A small spectrogram enhancement model, trained from scratch: log mel input.
Rows from block 6, named by matrix and row number. Rows with one number belong to one attention dimension. Each number is 128 + 24 x the weight over its row's rms, rounded and kept within 0 to 255. All counts start at 0. Numbers have three digits each. After the name is the row's rms in percent of the matrix's.
# q: attention query, key and value (stacked) (model.mid.1.attn.qkv.weight, 576x192, the q third), inputs 128-191
# k: attention query, key and value (stacked) (model.mid.1.attn.qkv.weight, 576x192, the k third), inputs 128-191
q.0 082:102113158136104115134110145106116141169140148124077163141167157100140143085108131129126095170134146110113130110139157080125126078141098124145117153152127101139116140126155106102177153094153113
q.1 095:088163154123115078160123134127128155133138150095129092130147150139123126134125136147149133133134132154147098097148142153134138190118138145116135174149086150129147128117092133164118120082153115
q.2 085:149131113145118089147111106120131142107133142141101105099117145116116153121111110113132115145100117124126115116121097120119173141103108102136094094117122115148151116136139116103171144143088156
q.3 085:103138121080078101120138123106109114106121065158139141131124135144146152147151122209115179151117154162112156131142152141124125160160129108107149188164119080127139117144094118121161137126147130
q.4 092:172157115178163121075104172109137115117166106129119131149134156123155114134124081125135131135139105056142124146104148117133106134170153140143110160115131126125115171141110104129155137110155132
q.5 095:173075133129155141103151179120159147099115148142112114174107105124137094111122120099144138110113125132134139168075181136148164144138138144149136118126109154085168147113175138140118128096134133
q.6 086:108157135092147109145143106141149132101143160122141156112123113130161119136118100115126150139132141155083150136130157122098088127133146173147124113182128168127125150149076117093124121114085121
q.7 078:098147123104112203124079162141099151148172169142130140146112161135120148138158145120091112139125088152117122093129107152114177105152137099131104129093124123131121096160132132135136125106149186
q.8 086:155139143160144094149105154090120106166118140137119144111108149100170129129126135178127131149108157113109153106153118101174123132143173143153112141152126124134099126143136101099108110105106106
q.9 082:104141132138128118092130149204113155101120094136109131145149145111146137122158088134118174091095155107154131149089147128113146120121150086095100125164153135088121125142142148128139147172136126
q.10 091:131121130126131106115119061111143145097124102139121149151130138131077159121134107172138131100124124120103131096137120069168119159163168134149137124110126143107121145134122187117114131136153093
q.11 091:143116149140161167118107170172147129101142162163117147137156154118127124124116137133124159147151191144120151146095112095121085142127127103106137130125133127118154110080146101146141137122172161
q.12 079:118123169141155154126129126120098117145163129124105106112145120108150118135158148154145103110125097154099118133138144090088102082108139134130099122084139102148131087146104118148131151114132119
q.13 081:144138142096101097146089114146115097116127147178089165153105099181128104145149118166123145106150085119151151126129129174100119114126123125103083131097137150127110128136137115090157088084148155
q.14 092:139167088147103097148147133173116117153141128152175132119152128133125138138126126149161158133097135140091132096136157093130159101078130125129136149126102136155162108114110145154117120148087115
q.15 082:090102157122091171124132140142137120144139122107113127136100174095140087121145114153110167163128119125134124116062119131107126117130157116131094123140145137118160108164187138154137149133159170
q.16 099:143117161129132163123177149104128089095122116129153138122107161135086119151099065104130161184134155121119136129094090106155091130114112143149129095138145189128145128129163150120100107138128155
q.17 084:142144091154124095149099121109069104147138092130074170142157123088129081153137104108115129085128113127146112115116145162138153109129145137087103108145154100151143130127139127153076075085097120
q.18 088:127104128141101121076110113136107133132139124133112122129133147145097114155156127104140102106148143144142170154101132139125143175151185151125079131135187117163089133108130153151121119096148099
q.19 083:088091185075110127089138120148092114157149133109123147115114127148151162140118161169133149138134143122140129138125084110113154165140126103112137160168083138120136126101135120133162102111123158
q.20 100:103168145131133127143121083129119124123166135156150086135135115139135092113143156140121093138106142160125135145157094140117141104198137120173148063111125174140133130132096123124114125129135144
q.21 093:126148150097127117136118104137107126080141133153121148149131142184142121120109126161135155128133102138160122146182134112147133106112085141147127136140158148123127137120116140069155174088131133
q.22 083:166125101103079143101116128120114141133137134115133149097116135107144120150127175102142093196117117148115140126150129136095116104139175127131173151073141117115080100119092173115145150117126091
q.23 107:109094182138128158108123144139144145123194128089121105113170130176140155146108093150115134139144125111158105130118133150157145139140113071170147169119145133121114108113219122156137124117140153
q.24 102:107100150108164128130111152156133137127153140131148082121094135136087116155156114135144148098091156131135117129100158152109135147127135106109124125145101123110131140104154126154135080117177148
q.25 103:110139107129108163150152102124110087130132121122147149143139127086102123098147157122173089112102133133071159101155111131077105112119115101115134080090067116131090126101095078114101131099132111
q.26 091:155146099134135124104075113083142140147161103091123112097110155106112116093154123142157119108161151118102168127103133124117131142171135154091136146092189115121134129119106171104167126133140089
q.27 079:092127124117160120137137126147121163121130085121101149139121126102117116151151067147111174125113152123137136110138149185153121132119126120101088139115127124129140174108104093178142123079138118
q.28 114:140121111155090089160139124149100142145117165132125147131162063119139105105140178114104078055144126135110134153137092142124145131145124103144139127092131122128102104119081151083140125130099120
q.29 084:112121146157134129097099104151132116132153113142125118136136078137156120153135091152171139109128146138113113131095158158142137161121108092102108118118132098113193135125191097119123120121128103
q.30 083:156140153116119131155119161143143115099125168131130135130089089111137139087111175130144086129152115140090123134167144121107151119105087158150141132078067115132132131093099101127125134121094111
q.31 081:168158160117132120112146137139113145096135147129129121121106148095129146085159136141140108190096092105155097124168129128121130106095131143122106139128141144123159140143120131135123123146148175
q.32 083:168088148153115151120160108108148147150085156088142151112124093113114099121140142127119131130128174110134081098088158141118140080136116085133146152147164101132138125129071128145137115125158142
q.33 095:146159127145114089116099136132094116160131152132135126115133117120087108125096128169158182113122098110120123110136072131100119145166117124110114108123144116126144163086089176109148125127105121
q.34 088:138091101142118118144118175118114143180112132144136127149126163174133149145164107137122127147105112139135125131136154100086138130136153111161141156108106105160099122137136097127087143112085143
q.35 083:148117139131153152102139156093129116129124114102120146142153138127142121132136140114137118131118109106136142118102147094062090136183167134128127082143159114133068129146094163122152127100144142
q.36 092:104091122148141112094160139134109080119101121125130120137146117173115129089098149136092130130125133124089142118088086135193122145157137128110169109158110151131092160122089189173162174114110115
q.37 106:137113136162108155102144164135122132122095127101144131129117159142144120124121121140103125150148152157097108095129088141153158152128168116165125115149119101125124144094091131112121149120106104
q.38 097:096133120104113149146147187162102123148117145073151128104111125093108112150121130116153146178120101139155109142116146113159115108151127167144139175144100116087149122127102168116123117083112110
q.39 095:138139161124125096108105166105075152152151146146117129146099118085103126149108150089129071146102135109137113126098105158119142105181120110124152119094138076121142164189118104110109115106151118
q.40 089:120122158145171128139104138107134076131106123142158126137105168183120120162123129139100111118099123116122105127123090167130109097164117149163127120149144124139070138139126141119122118111153138
q.41 097:125161100159151087162117081152137123110118100130100096089130185162063136120142147097126093116168157153081136109158112116130144129093126114152142135140147122128125097150129099136130142139159128
q.42 089:185069133144095101127120112116138135088118145128128180116130137141128126120163087133123135150149151117133142147097112091137074208161113163120111134107080108097092147126091143092138151143131162
q.43 094:105143161128148127095135143159111151137139164158137141147156119104123107113162115151119133129138141142146144115145118123111144124110121185101111101112094089141112144143151155099170158099147133
q.44 093:124119118121142094105117132109132126124060131123105097109126148110160151127145113130112141148140129128129165125149127155112135079137110073143104180164165104134103146103119065121138134156105105
q.45 096:159128136166138152084153120155159135150148125129086100121113142148119136129111125112120147141119077138130115102137109139133144125153127095126129139128139169135106116136079108124134129085118123
q.46 087:145120124117120152117105092141112118101079128140121105120111156129143103159155163090134110161156126063119159114122121157113127162105119135117166141140112112109106091113124092130141115089128131
q.47 090:067140160166107107100093120118106141079163132125135097123120110125128167108147108125151152131100136120161127120111130137069079111113122087123155155148132150129149103140115138149125094150095133
q.48 093:119136158100105127126177129140105127135146146097114114111139151145155124158157130188104130095117142095135133161087139122150133176097110111130151133080162058155105161130125145117151154141132094
q.49 079:113113161113127101107126142123154111143102118108130124095132111160128089091152137112110138148113110113141145134139134128135154114138131122126082146123103140140099108139101103142104123098117146
q.50 090:168137143170147099097119126123142136146137147121113104153168153086103166126148123146125161140128125165183157130159144131123135100140137166143127111154121146118156099155147132131120093106129165
q.51 098:134128095186118145149107169112121140146126160157112124135125187166106122118170132153131189147169112138145164119101112079170156125107154119138135155127106069129107173123105120095162120108136130
q.52 088:137145128145108150134113161154118166118145171180114105120132171143117164130132134127116086148084150098114101139134097138084136155144089120105151115107131122113150144135121116105086123085127124
q.53 106:146124144105086096139113144096096101136039140113175125135154123125121131061136116144118110152125114108127126094162107120151151148138142147104121103116098085146131151117139184135166118115113156
q.54 081:176123114092101153152101136130135125129094110171140085117092189124099147129108151146098126117109132157147131152073101111137143115107125157119099126128079117129180143138074114131099114102119126
q.55 089:115116151144101112141155142152121141108155133165135101083124076121159125141141146119152100140160082152154123124135101129150120150088122133097128153111183124091117128113099097159108120126118131
q.56 082:123148155116141072070133163171112153157151134074151140182103129092139080149110123094094121078130106149156127083136127144108189122157133130158149113134135101163094103117123194104099104129121164
q.57 094:072108160139132131129147107141145122105122121108154144133147100142114120135108119129129156149124126175157084146128072181127134084160134141163087067144182095110122141122146092138136111121149128
q.58 084:176115139052127082091165131110113132109094134119111133122107115120130144120144164089137109102098139123122138075156162128159141145139087126121088155105103149120152120154155108123062106172126135
q.59 090:096148109113128144145139131120187158153086097121173186163134109162105147143123130149123144125141137150157090120100147123169111105121105138147075116120182119144151096157088134162094119073133135
q.60 099:151106113123158136123122072103096138130115116109151118145119108104122113154139161092146119136156145112139136122142170169110145137141152116095107153148154140137161140111154091190113126124127133
q.61 087:134140134166127144144157090104169080138123124129109102136143077112118141168129146089115085120122134092124167143150112135122176173125114138154175094154156089111138147149118167098150131169152130
q.62 106:126122133132166123095132161133111115123107126158170126114133115096123151123138146136143137152109087130150132141192122079194081129169138141143131134139113109145124078145110235143152162113104146
q.63 095:079122123151165143144162063140136100117124111134185112111121105130117134101128157123190072151077145137126125167108131118122134168148139111113138126132123148147147099139121115118120120096124121
q.64 108:132111174124126183166144108154169073146108132115144136121102132109081090124103144139187110110119110117078126129116120109106085080100101136126123133132100155184125090154102115128133118108135106
q.65 105:146156105163123114130153086120124088113134128150086134109138102125174107102149100135188117160128115143158106084131074113148121161110132128103141101105099094113111125142135122145162128116101120
q.66 103:091139108166135148182124133148117144115152120122155122116126131097121178140128136086158155089169133121114139119126103126148145156151129125155150106129077101121099097093122117146186123138137120
q.67 108:117185133060113078174115103121169140175157162184117082112128152135130162126094158124134147085125122114098126143188092141129107106133121173152119134120127118134101117102079152124149137120174117
q.68 104:112160161083120121085108133128095138142122143129128117125163078169142153078106143134113214146127143135119123143178147117106124079157144130107129155142101113157133081137095166130138145122122141
q.69 110:142163147139166133153090092117112134104102086167117127107110120139118094139122127122116127113130070131131134167127124112106104139139142134122108146129142109130107097100107133119133119122154137
q.70 099:127117126118130124154158095155135125146156094122129101146107097155156120077117132125134113174122086163107145159115099156132128144153085131118126118173103077088154141114094131154142073092148140
q.71 109:135124093145109124145173112166129103157117154093113121089106090106175133127170109116115108146127150104146122156087080174138106134115103129145121125115133138116141135195145122114140106126134156
q.72 102:117166097122115143113135144185126149133142136108126124165108094124138134129095151101171150134094161131138138109099116124159123149105172177155128143122086164083124112104129155129152136112148105
q.73 103:149100109115130128139110097180094138126145116146146142130137113109102120112130101131174118162124105120132132137134134145089120167164132110127155151110129105186159134166138170159128122147108113
q.74 114:139109128100133151128106114158136111085145140104120137113140149161107134060129104111140154106109135131090149136137134161069138144128099114139128156108083122144097164157111129086067125110097172
q.75 120:118132108089155172144103126158125124071115156106144104143157158168106111125129124127114124109119130137185132124090106086102133124139109093116099161103107119136149135119112078158152148122166144
q.174 102:128127115151156163144140121138077102152094125133152154090110136176103140081121165163118100139088101092106098103103131138107125133141123099156111135113157127100141106123090094127098126117151098
q.175 096:141124135205126124128130162146102147139113153136113158094120119154140090096146133126147094116132072139120120135073178131152103114091120123119086072109116146153127193092161137135121181159084136
q.176 098:156128130122119127101171097163124164141132117141129191131138117145125125129176134133142048145135135150122078117085138153132172142127143142142106102128117135150142169110131098155139153154167129
q.177 117:110105103102094151089151110122124122160159153135087122120153171113099130114138127104117117115125119146092129151114096146171154142150159148160136150110148107135144090192131069083132171110134111
q.178 094:087122146104060154154121098118141132152134121134132076173136131110118105077146131129101153132158165149151186158148125124134171138107159102169128152148118108108110127061187150150179115127100100
q.179 115:144124097164141177169145106114108153080105101170100147117121146129120129101121124133112103113112147143088128195106131143085143160118108136118120154142120124072111164129120161113142140080129108
q.180 104:136105117140120119123117146118114087125159155126061111121165137135147124136172131065123121091139104148094110119108149109117116161159163129138121130150120163160142146147065110169094174144115149
q.181 092:111128110127157100112149138156099153127132136173092141121097148097155100151138110139120123137107140117107088143112127129143139142144140169167087124121145164126083103139132108135111094095113136
q.182 097:176134151101132094169133131112175099143110137131088165118142095165093144106164129151134062113158106073141173105132130150113126181091125095138133115160130116135081142133149146149146121130091078
q.183 096:078090155136167162096102137144139096167091120129107098109127127109160127141151140140137099148124146137098116122138166129127117148139121129139136159144107136123121077122130144125111119171152131
q.184 095:101118114123086129138142126135138162110112131089129135178133146154166160128147176122125120105183123108124103187115124111161144093110147132097119131144096143104126114101150111129107126109155115
q.185 087:143084120179134141111102108125108100127126102187141123073119101116090077134152126165120116176140162109092117097087141109127114150118116111090111137128113139139133170140116129156127146120172157
q.186 115:116139158087130112112121125135146177127089149092146154171144092105159153162171136147154086150147114125117131088140162157138128103125109152094120103146144132127092117093142154156169140111136171
q.187 094:172136146140116135119095100098121129158138138135150087173109147142121165135132137110068124089120153137124141146145129147097113116108173141124161116140104147123141133135139105119141132106099147
q.188 103:151134150143155120127112173140138123117099144079147126104130162137127139148111165135141108061097089071129142093130137105128155125135117160101124103144163117108131164096119103126173080152133149
q.189 097:140075132153158148152172102114110149166133149175145168165088140139120099146157124133114088154147147126151107163102122135112151094172105158146138091101096132158105152125156171112121127109137082
q.190 108:149161115114122160135120083180129113118150118110145135139151169122199126126110096185100087102117143122154106109156140127145123104105135133111164119142161166122110149108135041144150141120129161
q.191 095:148129133148127068120117096112100136173091119112098115132127109111116129145169103123154083147126115116088091101159085149153113180105134109119096101149115114166109109136096135159133093158094123
k.0 080:106161112118150111119128137100176137164118139119111107138116136171154098154124113153130156109088101120120114165152111082100115107116147112099110131158095149097122087139125141142121158124138118
k.1 099:147116139125127186142117162174084115100144150132106109133127131158107106116145133138150148117113084153154107112146129184142137115145140099133116087142134138129163157144110099105160147142109179
k.2 084:152138147107104111160123127126115109116140136124122162078126107098149101133147088121093168144120139136141089113130145143113097112120146160143093123154115153146173142097147091125107106130111120
k.3 086:113075131161117164149103164111149116117116114107174120113154146157087085159121130095172117143153114094156182099120089149098154123171133148158127128121101120138148153090151130131107161131100126
k.4 085:158100134132134132188142172079150114126121118145128106167114148140144140136097083088153108086144109107127111081109103122138174151151093131086141124150081142081174104125138122144129162148156133
k.5 100:122144135134129125135085054102118114100094124175110107120104125154110144151152126122097139134124123130092138147145104116127122161109072122145114121127143152139113134117109092100133184124150155
k.6 087:175075097181158140113107117096126124191176153115127156128115159116120153125157185098106133126174112096089165109146115125127156130141090112101117113158145137146090136128140108152145162113165128
k.7 079:128110101125122146120119112117118169149189150121171132182127160118107095104145121149111164129130110127131146113140142114139111084140122125117108099125157121149163115166165125134128116151141124
k.8 077:140149129139114122141131153117156136149104107147079092124137119141131087123144135105117162137096115151176173138146138153125123143125095132153130159152122162092130094097135126110151119097104103
k.9 092:145108147139123150163111158111119136113120107134096139133096182109128123140102138135093119107148109137122069102088114102082137130148180166147137085114100156117097128131107114138127132101151123
k.10 094:112141134148119120178162162113135134128152134122128100114180081061180115094130127119088142163098138132101140141122134158146117137154108125162113132147116142159073105164108065155146143131156160
k.11 081:097143185147161109183106138107149111130117118123148101132142083122154114171123145132203133158118106179142108141100165130103121143193128188138107150174148144113126120138116150139107091135146094
k.12 089:133125095140151157113135109133083116094124155126100132117155181124132083091139123120149124111145114137157104158120109141196119097139136082108126115128097161135104162145103145105115123107137110
k.13 086:104188102112149153161113158115103131138090112134142150112130136101134117122121133126114166167126168135154124111134076129172105156148141093140112085147127130160145104169099106087153170127138145
k.14 088:128082144147108123101127110171123077077110129143092186127121110138146121106147137092111105112135127145091076114113118125114118120125170152119106131097125129106110100121116156079154077080120091
k.15 091:152106115132133124147123165123131143158153107098144106140127133125149156144146167127104151160134156100123143109107149107103138105122144128099105173169149134142110115159102125178157169144140195
k.16 100:172133106135130136129115104137133141148159134134149128133130136123123145122148169120097148129155157130099121103126152146112088160131112141116137126106121140124070104126082099171153125129141139
k.17 087:117135173132153152111154149112126145135078180141126156170135135132142182139146085130118147122110143090174146158104114111130101158108157159121156157102108142111104119108108077122105103102109116
k.18 095:113109079143132128085070158104136138144118186107104125146151139147137117144114118111136136140131147140070150125121109164146117075105106085120120114182114120113148115096139188150151153135159129
k.19 088:110128130135120149170117127120154126168096115116119072108160122163094135131144135107121151155146127122087107143147120159142141160189106133136117121182111116169128140136153104162155141160142133
k.20 098:131171123119119124105137110125114129144162108151138173154124134138109146067143135130132157168178126144135129084158121187171127133155151101084111087159145116163139111166086118077168122097156118
k.21 101:112160098110133125167113114161169139132131095110096109089115130120122099108146157119116160149162124143115156113149107153180138117088074080132149104133100129183136134105119148147123119117150144
k.22 090:101101142131132124125079147138131144130142160086116133129115131146165101156128092140134195131140137116119148146106121177178144094144074111160116117163099121145127118156167122138137135107161129
k.23 112:101110080144174118142086122144101122077152126122148144149189122112149140132095089120108148157129125141190124118135112169182137130154103122119140139179122094141129136143105123121103169091162147
k.24 097:143112120134133117141159169127148131153130167115124181134138144120115124120132151096118129155135141152165153105140107172174113093099103134114110164122169169136153129105150130138133128095131079
k.25 102:121114151119080076118176144130147140143164130136164126123120156178110110094167119137123114116119152163097125167149115114135142106121156148146152150112176172121122122101170128128119077124099141
k.26 091:109127152094149145152142133139066131114146165125116136102146118158158179135105067143117111169102156169147101131145102168109151099134117103148137139154085157123095124121123126124110112156146151
k.27 085:119111140122105125131118130103110113143120158155114112116135135131121155126134114164142112123114114117112114109148133138097121135123152127171129085139166194147138146105112148147144107127122103
k.28 093:116123070090132139088125140163111090124140144125104078137132122108098122152137148176109122128123090170125080123188115132127100126115156100161147158096136110118158122084108159129099123090148141
k.29 087:124176175115143168131160107088121111093077104176105121116106140151133145110155131110106114117152164127130084114104097119111126175145193137168172147127173160115130146135099136105127120139125159
k.30 084:077140135132158132120113138136146101134158136153131130118136089142118096115166179082127176113109095168169087144146169119118115107122106167110149109155120126114143127116142118099151125096116127
k.31 089:134177102117107153124075113158125134120106108144146155127104136124095128139130167122152141120120118115171084140128119097099117109128119088127172108138134136109124123109149124131132174106147124
k.32 088:154101142080087182152153142098124126116136156170072126153136134122162168123172148140156103138136073120129108160127136100116110079140159104127142098108123127162094145120112117089118131150120094
k.33 093:147155179140074141096164137105118098127155113165132132142150115107136109183157112147126084086120132131155096115135118126108126125150090115144147116150103160104167145102136141120105159181122130
k.34 104:168089124124139136138100155145164151150114143100144127131153123098147114191121146146097135140192131117144125175118162153149151108110051094128160135131133172179134115139098152134135134116124129
k.35 080:090174132127165158097120095109138172134128135119114136175152158158106104132112141085143100105121145134135129122105152131123143095115152144151122117120118184149122116100073071108133133127098140
k.36 102:146086095128114129138127124150104110132155146122143154141122150125098124160116152109114128163159141147082139114143100097120123181192178130113125107110114158049093125167143104113126141108093152
k.37 092:121164103104139121113104110115123178105116149150166129138118134130112091114088133155132126125160132117147120161144131125116108135184133158105117149125170119142148135121157124126126085135131100
k.38 097:123127123161127105143142133111100127125115100135134129151138131164123153100137113123152082176118100130112169130070112128108145115132134160159110151189127115111112140123096130144098151169126109
k.39 097:112114092114104127095125094136122132131099137145110143132134162122116174108148161192103146141112145119097140156099117161128111128066118128163120119097113137177111129135127141126103136165126071
k.40 093:135155105088143125111114081147091155157122122158141098133140133127110120106108146112128145164114148142099123114106121123153162122108154144110136091095141144150160147143083127145155126118069135
k.41 099:171140105104131129086131120115121147153148149072116107125149133140180156133141131130154113123123117153132151128095150108127138108139095149160096126108118149091112134135099079118129136135096114
k.42 096:093109140146128102153142131115135150177119123130167118070122167137107105148114129113111132150151104122150159101061125163143157094125174141144129137125152103167179120144112105157149098126170152
k.43 099:129132125120126108105116116124083077075151108103139127145125142143118122156130165117101127123144146149144141117090107142121147110134134119191137135104134126126155112106133179140140135160190102
k.44 097:139126115130152111146143086082096130096113126139142102166106128131114117154130140152089158101141115100140117165117108139155125142106123149170149113075090152117077131179129129162112126132123120
k.45 106:140144101134081127152152130137133163160116146151137154109110106154094152138128155106107149131133109115075110122136123157164106156164107127120116097119131147141114124140102111123135153121147130
k.46 088:157120122142141095142157158105113126165162138114111133099150117127092132103091133150135136148095165146068108134104120146158105184148116159123168127126135100178133110129117171178157134157153162
k.47 100:109140160105114130119165107144153112114149097151115109108099161103099153137151109118091126125106135103120112122118126142102126118131109128127094164128105137102123116145174138124161126146146120
k.48 101:137111135173136124112122147113156118148103143146117174122153130131118132147126163117091093158115101147130148131122092120079147105174147098163188127100054126132103093114135108105161094131154143
k.49 085:156090104108168100128108129125132114137113117100155139103155154103111153100141167139111148110115121173143114099099135144104151121129122130180146106126104110120125134085120141171167116116134161
k.50 098:117114086112107170123113072140100090129148103116122149131069153086121145171130112097110127130159140123154084115120162118134138141126162134100104119121172133158124073155135169143108129123125130
k.51 083:146159124152138094146108133113114119087114118122117169095099135106138119116103150124113078119106133120141154148136144155096122137132125159121113114130133148092128121122174107190125141147107116
k.52 096:118116115151115128124161121150121136148135117154118145114137127190124136144129119132117133113145126105125096103096147178107128141148166123111090101173107122129124082152162124138083131177116133
k.53 100:159147133141123131146107147122176117118157116117153098128141135117101092149087087171096098143171129126136129137136106135158127140143162080171162112085124129085163145113104118141085119163163099
k.54 100:128190067119084137103115066130127127169103152166144126108148075136135115111091109097107126154144072103137119129122105121134137156134137116130133106128125123124099135155133152102111111153126118
k.55 087:113171131123115163086141135157138079158142127120111093100170115111138120139145133163147166154083148137102113093133161126112159110111142131107093120118113132103103092135212108131112086148182113
k.56 098:152132119133126155124075143081148142097093159115191072178172168122139182137132115136183141135134119100103123122151144123116159135164119076142153123124147129120139146126086118133132118153161134
k.57 092:142135124119139133127139108134085135141138111162139141081101134121148125141148142189105128122101095133155076119126147146134125099134130136148139099064165168107148122117094173089130106137100121
k.58 093:107144088104148153097121127128122130111144117092144121134125141125146168142106138164086135184161091147140082132174123134160165105090113115106100094134100133122098141110091133111144134140162153
k.59 085:098129105135174145117112111121081124122099105165129181108117130107126117161145117139130124118148131107102113137128178122135075124134150140119114122080106177106151157103092143116124157160125154
k.60 087:140136163147163119130120135114106141146144122102108121139145127101124158122124191137196133094120153157119137126158115107089143115155119110131147167137097149104167141123105141101164142128080148
k.61 105:138142157120155114064153141109144154111118112107153140127116098130155154122149128184126150152117112139132075079105183148154148125144156136089132141146176124146136099096166127124096123217142110
k.62 101:100112077133151126123104090128142151115132165080186126116138126145150182123114136135123149112119173145130146091110138139117139134176132089115160127111100164124119125169110127087139183136096120
k.63 094:128094141105109127154114112153126127173150127181099106149169172121091103116138127151127118151142101179107118120095145155163110085130097175148085100167114127133137139095096118140137150140120165
k.64 108:127104058117098118133118129139156132177156105170112152112094152163137142146134145124157141147105097143140099156132154107119164124120153125144107131122138143161143116083173121116108115114164116
k.65 115:146088130130137121126094126134125147106175134131142096110147148103161148136161152143179154069161142119125158138103124194127121128108095101113143137141144112145112133174116129142160116107116098
k.66 103:125117154109134112137101104122127097130092167098102089163143142083181123124108091146165111128125137133140147181122128189131144088171114155139136134175138139147130134109137077142124124109136144
k.67 118:116111130116138191133112107128144112106147156098120132142077089139122138113094144100082183092136143131114115111108111139128133072144123155072174129151111140097129165145109087133141086158125126
k.68 116:140110099156135100151131121128155126110179139158150144102133142130115129162134147113132130100136091116139154144099132150136154147109123125156126115188122144132107124122139153129133123139143120
k.69 113:181097054110163110091149156152129136112176133112133113106174112164092139162096161145125140133153124127122149164127117108127102110125157155160105148112120119093137143100102141075107127150111107
k.70 098:182139146116113175113119154087127120135098164121086149107142109147150109112144114178155125147135156107083133118135146124097161104132128100138157108084131120107156124126110145136112137125081132
k.71 112:117128141119103132094126165146152111077082101144131122147146146106139121133160141127122093123140151136102098138155124101093126139107128131112157119123193106130171102144119121146108126081146138
k.72 096:084116140170137140118111127129132138098130143096148146117126146114136120154100078114075149105152136115111112135152109082120113090105133120127158106146171153103145134122103067135129128103091125
k.73 109:077100065127123106120130125175126105153142082124127090152109143122151123142139186106127082156155134131174144162096137127132165126118163129169109117144103144097135094147156144119146124110144091
k.74 102:093108136120123090144124131163111152137108141121126125155153142105114056121134137155160099144121153119147105077168137161097118131173107143127123159105159122089120111170139115137118176153146080
k.75 109:103107106099157145132127130134138135160128121137123118153125098129120147136094137112158159177155116157134162162144134128094142135142098158089103158112131155114116106122104160085079131127096127
k.174 105:151124151155094153144124104077104103113117166101137132126101139136142122134110188102101158160181100159123138145134139139095129122100164118141137129143166128169124122127066135157133139104119171
k.175 098:102130124118169131126115116118142161127110126088126129088174122150130105117098101131144123119143165126161170141105103132192104121145123090092095145146121061116156143159089121123125112131114140
k.176 105:081098097138188121119096145108156167133084122120133123109147182094143116117128106133121133150166143136144128116108087101142147119121139106118151114152105142134139124108081105136131049099130146
k.177 105:147121075116154121128151133119135162113101126126128115135108114128138140102133157088137131115127141110112109144108120148139110121142127177096133098133147125078102122141104124125121125118177163
k.178 100:157098131145113143127138143138108125164055094131136136180102084115122127122086167124092140130143157100110117138179106127117075145133130119118153106083145158128113138100138142104120138109170099
k.179 098:139129123128129127132115077119126117098167134156107118125165140137133145111131165141133145117131110146113136133132108104120191149083114083100133165129138160162136129117098113113121124140083133
k.180 104:131139150155115109118127187163114117109110148163136139098146156119160148115157141125183099117127166105143128143160145115137126113147123140104123105150107190121133165149120118140141082152131170
k.181 093:145148128152147123145127106115127143088145144121186070085132123087141122151134107134160094101150151161179092131109115189121112098126105119121139095144132113104124157093096115144082133161150114
k.182 097:138098149108126153105135144080145118131129126146182126105144147107077122114127187122135181093149133123121129152070168130129152136129146112140094164096115135151134116143097117151157102122183141
k.183 098:132123152166121097120107135118123133094092132156152101124093130149120099132155143104138172077146154118133128168097173124109139126140110124110149172139105124152137114096130116124142143113136137
k.184 091:169156111135147101115108130124089120124149119104144148128158127139138165117168162104132112113120155100117150113127153148104148144151128155163106130099072154134115164117149102111165107126125153
k.185 091:157125121123131081143142157108134098110127122148131153161191167156117105124104118136178093148138108146150165145160157143167098123084151121112115146147135102145160115139128109110144114110160134
k.186 105:097104108146149211125125144132191152116169110123113124142123104105123104175133128161113123169123115088142157115128168112131107079122157086119154123113122118118133099151125125145096119077098124
k.187 100:111135177133093145133139106106097117126091162162120102126124046119136115127127111137145113110163131115153150141134126206152113199132068110132113101183151133148118148120125091138111130133126098
k.188 103:135164112163140126121138157083151112126114128101136158119095088136121126143088112140109126139159114132144163117146152191103070102165144119140157163135169145164118103120150128162155129148102157
k.189 093:131154073142158156139125122105117127126110110110101120133121109116143156089132140121113137160097149114103113152124141146119138099101148107152154106082142138140123173103083131186115134073149125
k.190 099:141151130184112190173152132150154127132148116104104119122132119133131120168116099106110124091133108089149162139117107117139146138126155131104093058122191177095114126113145120147118141113119155
k.191 102:126138157132134152129139133119093165161141162078098105136118145165195101183134150149171107092109132121155158159135107104132145147145121161185097148117142156151125163125155105124119130117145089